From a checkpoint of a small image classifier.
Model: norm layernorm, activation swiglu, patch size [2, 2].
Training: soap at rate 0.00099, 6500 steps.
Data: trained on scattered letters and digits in many colours, 17.1 epochs.
Rows from block 2, named by matrix and row number. Each number is 128 + 24 x the weight over the matrix's rms, rounded and kept within 0 to 255. All counts start at 0. Numbers have three digits each.
# fc2: squeeze-excite expand (model.blocks.2.se.fc2.weight, 384x24), inputs 0-23
fc2.125:105119132140149122131124123119134124115124131132111105150155128081143124
fc2.126:102110141111115133127128136123131134113083103154143136140162103119114116
fc2.127:115138153122124126118142151117115130156154115124155114144119120131100139
fc2.128:167152128160118124161166125114119141121111139165138146102101190139152079
fc2.129:079060124150121120145108144141138152126102129117144111068066137100121116
fc2.130:111126132134125115111110133128124136118136137122130132118132109088126124
fc2.131:131100104105130140126085114123124118141128118093138136145113112129137133
fc2.132:192115058087134130166155194116125132151136136106114122130115104121096113
fc2.133:126154135059127126089100097119143136129091157119118128107127112117145111
fc2.134:111131118105102167123142141124126150101129129123081136109142117104134126
fc2.135:140145137144155125141156139118131139082139115136110115134122142098134138
fc2.136:109080159140132144104069092126126140113109129108123154094110146112108158
fc2.137:122118112099118132114105150129130119140139136103094125145136135113125143
fc2.138:135110111113121118112117134141134134100143140139106102131138133114190164
fc2.139:104137133137125110100093123114129101132103155136111143124120102134112119
fc2.140:140142120111142120090121131139128135137080125125142157128117103130106073
fc2.141:116103143102144117139145112145122124152084154135130126151132091097135100
fc2.142:086100132122153115132100140133125122106146124125095094140121101146136134
fc2.143:155139120115119145121118160138129101091134141132114084127108139112178114
fc2.144:134123119119128142091117116137144155155111139142127105097119121153071063
fc2.145:109131164110129142121154122133127149127127106134134105080118158104128150
fc2.146:117111122109123134129125100126110123151113130130142135092112108142118103
fc2.147:165084096075120145166185149123129144132115137067115148141125087126109134
fc2.148:078058116103115119085087105136119146131114100168116135092092090114118121
fc2.149:125158150095128143121130121135109135092106134159080104124143129134129075
fc2.150:099067110159136126122119130129118127160116123086127133090110105124142131
fc2.151:141079115103108161135103133115118127132121123123130119135114109114128107
fc2.152:117110147149100151105134116132126129107109111129118125096111187132120156
fc2.153:099095151180173154128125166127123124181090122097123097120126089146146127
fc2.154:101133141106126098157121099121136117093086131112084125107129127137151086
fc2.155:142147085142128126124136098127127124130106122161129144176166096093095097
fc2.156:114108127125135119112105108119121108132103116122130150104125135110120115
fc2.157:126128136173113189130144121126137170151108124165139110109125141127126089
fc2.158:120102181178119142111113101137131116125134118184138119109087151094169127
fc2.159:102105119114113115151111112115134134135101135153145131130126100128129083
fc2.160:158138122133109121159153123112132128085061173153239122124118122159255047
fc2.161:101123129139120147123134077123132105152142109128119143142145099108159134
fc2.162:134132146157105129065100119117130154118114154158138119094125129127122098
fc2.163:112121127115127119127119144132122140093149132138108117148136084114162131
fc2.164:066105134160133143093152160135136107121122116113101120117170104120126096
fc2.165:124127127156131145151145135127117134132140127121131119137125103138092144
fc2.166:114103096102122109126129129136126149110141130134114122136125097124120125
fc2.167:167131102024115195114193118107135118091090108112137132138178077146177109
fc2.168:117127128127110140119127088105122132197105163151160147109140077133190104
fc2.169:127161112119152104092101083132131107123112121178151146151124078125101096
fc2.170:076085123088119134094131114132120141108186120147089160150129122096112149
fc2.171:106140125108124128145149131107125118099133097107093081123142177139089108
fc2.172:104124106109131133127142117120124113125152119141115155150121116096068146
fc2.173:115113114152134123136159132138120124132155088140123125114129116140096124
fc2.174:097143145137114106139141146126120124110105106129086118137128131125094100
fc2.175:137070168140121122131073158115130143125135126108128125099090156127139170
fc2.176:139080123123109133118114141128135117119114145094118128107087122126120091
fc2.177:114110144105126133117118130121132134119140089100089123131131130105124139
fc2.178:163138146129135132140149116137112106112133135112110145116106138142118116
fc2.179:122103134080151141114133134145123128175056137132119135125139095131119096
fc2.180:101144114121134134084125132113132121115086110139137136097143124121132079
fc2.181:133132108093124130134157128138110121120122141115126121131108134091093137
fc2.182:129115136111140133082129130115118138135090135119147099129136089115120125
fc2.183:125186140131157110070105101145117109111126106210138140142148071135120054
fc2.184:138106114138120125078095110125131126141096109124145115114122086136118098
fc2.185:149132139128123174140142135135131119163115128120120101136127107139086146
fc2.186:075147170188146127122080119123132126124188097099103095063061191125167208
fc2.187:120089121097114120097118124132122114145090127101132142154108051119114085
fc2.188:164098087129145131198154154106131111146129168149118192144144152142166146
fc2.189:120136122130143131132130125144123133141099156148087105134132128137089123
fc2.190:093103149130132120082077125141124105149107120134127146089134142125126117
fc2.191:125134115105123132149109135135128147139101106123133131155135106124091136
fc2.192:111168129115144149128113134126111146119128138124103125131121162094092119
fc2.193:148174136075113164114152119114133122098123149125071113112153106117104141
fc2.194:143111122147126144101074134124119138124108131106145149104131119139117127
fc2.195:135120141165123151094116106124123127176119101137163142089185121190106092
fc2.196:109125151132111132085117100128121154151135118135142114116142116160132138
fc2.197:118143117114120114133092107129129120134166145135121122114127121120106144
fc2.198:124143147146119134106119101117140114140105127147113102112128124111160125
fc2.199:117121130093110126129125130143136133109103115132098108113133100120126112
fc2.200:145123164115131135083115121113125119130103107109131148157142171123117133
fc2.201:128110112133132141122104117108119137115136148142120163108114128127141153
fc2.202:164123122103117135145156133145146116142126117116140122121132131155082128
fc2.203:075137141125138099139117125146125134109102108137117118132169102133106124
fc2.204:134105099096133132191120148128120131080065179118106176146153136123203131
fc2.205:073126142109113146093110113127128116091101152100132127126160126101058097
fc2.206:146145138151125107090118129153141102143117156140142099163158132149102086
fc2.207:180145142158139148135144143104156146153132114169126106156145131109128108
fc2.208:127142093099111136104095142141127105092100148132143164135126126121126126
fc2.209:114145111103134107143125134135140127134128112148084100140134123156085133
fc2.210:114085107086121122111141121131118134142097123138147143090154111113115099
fc2.211:178133081097107140136102159123143104133108154119120108135133107117115093
fc2.212:149125132141113124131107123109130135124102092138157122106133137113092141
fc2.213:103138138145134102119149138140108084141145146136110110116113120097109058
fc2.214:113105136110131125135115125126137126087141116128077119124113127089134162
fc2.215:124122119088134126158155114121148116152081165092136091150129122116057101
fc2.216:116084150099120156125108127125129144135098100088126099127137129110099101
fc2.217:109133121125124113127134127130117123118071174137102117136126125099164142
fc2.218:088129156134129131131138111132137110100119105169125113117138115104111116
fc2.219:115124110120119101089105126114115130120106129107126109172118083107132091
fc2.220:102154119106124143152129143110114129084117133108102125124136119097172100
fc2.221:255090046045124139173199134110136097102062172154167177164158048151121077
fc2.222:164103122139117123160142135130121118148105142133197213118144144105105068
fc2.223:132075177126123158103160112118126121109131128106112082121083118137123100
fc2.224:158152123133146129159128134136135126122110110152139095150161096138131090
fc2.225:104123133138129092095097124116122130123082125154135122137110108132135090
fc2.226:116134141144125121081092104139120124110166112130091128109110111131164120
fc2.227:105113137115117117093093120147133111169116132094126116128140115133115141
fc2.228:098129162130152145094155116128137139173158120079199127118149123175147174
fc2.229:143126123105134099146144124127131141133108126142148130129116112128142102
fc2.230:141101177147112112120096095136132136188138038114163130155123109130093149
fc2.231:132133116087132121140121117144142129120111123136119122119154127156128122
fc2.232:101151131116123104127120114115132127101106138138075123129129139107124089
fc2.233:048156196175138140139070114131132122092154123124085104110090188124156164
fc2.234:134148132122151092117119132146136104108128130180125103143141104145139123
fc2.235:138132145119111127109081125122120127097090133115148108089109122121210066
fc2.236:076081127123134131107059088129128114157080145161138171082096107117101073
fc2.237:123086139102123091145143095126124154126071144122108127164097145122137077
fc2.238:126177135119143125090120120133138115132110131095120122120158096095140128
fc2.239:118140129129130130112137105130120121149130154144132137143116113111148118
fc2.240:121140155093122125102123111121124149069105142151078090124140140062219090
fc2.241:118140151138105150128099107123137134158083116147131129088131172143106105
fc2.242:102091130115122120120117101131144140164099129160116150129106140115103132
fc2.243:098162171113115116104102128162148125068102149133111117114123153111159090
fc2.244:125173175118106144073061135124124145122062125176150157145162138155109071
fc2.245:114136131114108122106090128122129133119136144103115143150118119122116147
fc2.246:158175156159099126090170152148123087122086115193145131113145116159162112
fc2.247:151132135116119122112145120159138136093093128117119102123124116083149123
fc2.248:179027109040123130187198132126135130126153118085155117132108060141109119
fc2.249:172086123093127143099152132128136124103100133172131134124109117151090079
fc2.250:112105125102126114143112125140140123178141117109109127137126118136036138
fc2.251:150071120136133100115148139114127126148142193095135109143165102090103107
fc2.252:182114109144124123166131138129133145159080095119134111111133137163139103
fc2.253:145156126127119153113141101119139127127091126165113141110111138135137069
fc2.254:146112137129140130102133142109128132150067149131128126127166115148120127
fc2.255:152063110110109135147159145127135156101097134105122139115103122112129110
fc2.256:114099126066119148123113145119130127120094140123088130136127102087099089
fc2.257:099142137122106150144094108135137120130141081134096130106160164109148164
fc2.258:083107151155139126120110101134119136129112141141127139082119127137127085
fc2.259:099137101155114116108093169143118121155138131089132128126123111149109131
fc2.260:117130136094116122144123123131136119128108129114088106121137135110126066
fc2.261:136127127122133121137135111138138119108123156131124120123127148106146132
fc2.262:068122115112126140113059135130129113150151097091137124080107169131140181
fc2.263:117132138102134112121119132107130127119136134121121142123136149127120128
fc2.264:109117129147119132155144129127128127083169084132106139118144133076086141
fc2.265:153081141136122104100151128121144083123152120153145137117115127102132139
fc2.266:163162091103136155222196180140120164098120160082036075168187091104150105
fc2.267:102080126052158107198207171117120099094090168101104132130138115118098143
fc2.268:101141139159134143086081145138125119129156093084122135108098125132109140
fc2.269:098108157103122136080090130126131135142112134091137135113094109120135153
fc2.270:126107127091126138113123142129131135121118092091123133081135142116122134
fc2.271:151111112118131133099123114129134141119128141098112120132122082143129086
fc2.272:152151157119132113119133128133132124083086151137139159122139126124134032
fc2.273:203171153152083139150192117130126162147114130107144069126141134164195098
fc2.274:135145138129132153109138123125137103090123186091095143142104109100135098
fc2.275:125116120107135105141170153142115101145102113121136139127119126128071126
fc2.276:121109128145127124119098122121126144129117129110122140102114156131138120
fc2.277:132092106156104085103088116130113129155119132156130124107083150103129150
fc2.278:126089119125130142113098131139116116101102142182133136107116105122130107
fc2.279:085161204169115118033062101129121100141102107215157119098149166131129118
fc2.280:148112123118118115123158123117133162118109109157130154136137169113057118
fc2.281:112131142097131157121090118137126107144083109111116127137102150127112091
fc2.282:106166122091140128135127110130137145076083120142099099139145160121104093
fc2.283:148130130096113132110121124152133105144164126142106115157126131105133164
fc2.284:190161133121120100182211136103133113109121127176093115149192143091194050
fc2.285:126136135115105113159209085139142092133117126127075068128143174126167126
fc2.286:113152108116124128127155151143144140132133109108111147102153100122085135
fc2.287:110145099151126135126129158135136117159121153121166135133136131130112122
fc2.288:139082182086102130167161124152129134146132143138106125175135096146089096
fc2.289:098114148144119142094138143114127127148122146133148152143120110136099164
fc2.290:133062123094136096129101134113133143116080114088140119082095117123094106
fc2.291:145116108146146124120130128124117139197148090128194127136135137114092167
fc2.292:092106146126140140138132123143127133123184113121099124138102118101042170
fc2.293:091103137117133134153106130131110134139146123104125143108115116126126160
fc2.294:141109150124099161173148159132108143128128129096138152114081111105147085
fc2.295:116137147139137139129123104126123117095124147116089106127139134111138074
fc2.296:196145121102131102113127134124105162156077119129135103111134164145155152
fc2.297:147165178152118144059081110120138111104113084173122128120098146124138082
fc2.298:128151171116128137080091137125133121125129124171113134128103116106103131
fc2.299:255067066053122128136152111111119101071040205204168153155122124169168064
fc2.300:112113128125135125160168163140110139141169143084097092105104171120130196
fc2.301:119141141117135103099129146114141111111120152125119064103154139101136040
fc2.302:113088118104147132138128124128114132142135155086114116168112104108125147
fc2.303:125068108141127155116094122135132152105133133163141098144085066124115140
fc2.304:075091131113135138096084141116126121140116124080134128126111067129134103
fc2.305:137078124118103142136084151139140123142091122148130121127104112132123110
fc2.306:096132151144133124153178140136122122136083114123123116107141135120112100
fc2.307:180156062074132098228186161115121123141162156128115060175136112117129128
fc2.308:116150118141137116139121129130135134101093156094158153137164154127166081
fc2.309:147072112130119135145102126131117135140137104112131120147112074119099126
fc2.310:166140136175100122137107127134142135160166092121137166140157170107116123
fc2.311:131109125087115135135143100136126116126108131113106130152131121139113128
fc2.312:110141133136133139138134135122131145109107133144123099141138102101118126
fc2.313:122123130124140126131086108116125104132102105128120104147072118109081094
fc2.314:117139146107130122128098109130134149129114109149100094131133123102170125
fc2.315:118113118082112129143121108131142153171079130110105140158143092123102086
fc2.316:118127157134120115129116116132132150133113132138145133157119125101071111
fc2.317:105133132128126128117106116116138145126145142143117100123099107123120116
fc2.318:131145129114119139131135131133121131128113109128137112129128126122140103
fc2.319:130138138146138158082133110114120138135069153153149172119108125148159105
fc2.320:133139144156104105111126125128122104179117110145175146125132115106104105
fc2.321:137111156199133132131101115131138098140092142130140122126118130125127076
fc2.322:094115121167134136120130143114139110091205129134088130137131118081131192
fc2.323:113076135120131117099119100121122114186109113159147132125123056182096115
fc2.324:112106111119150119145095082133130134147120124079109121138110142124130147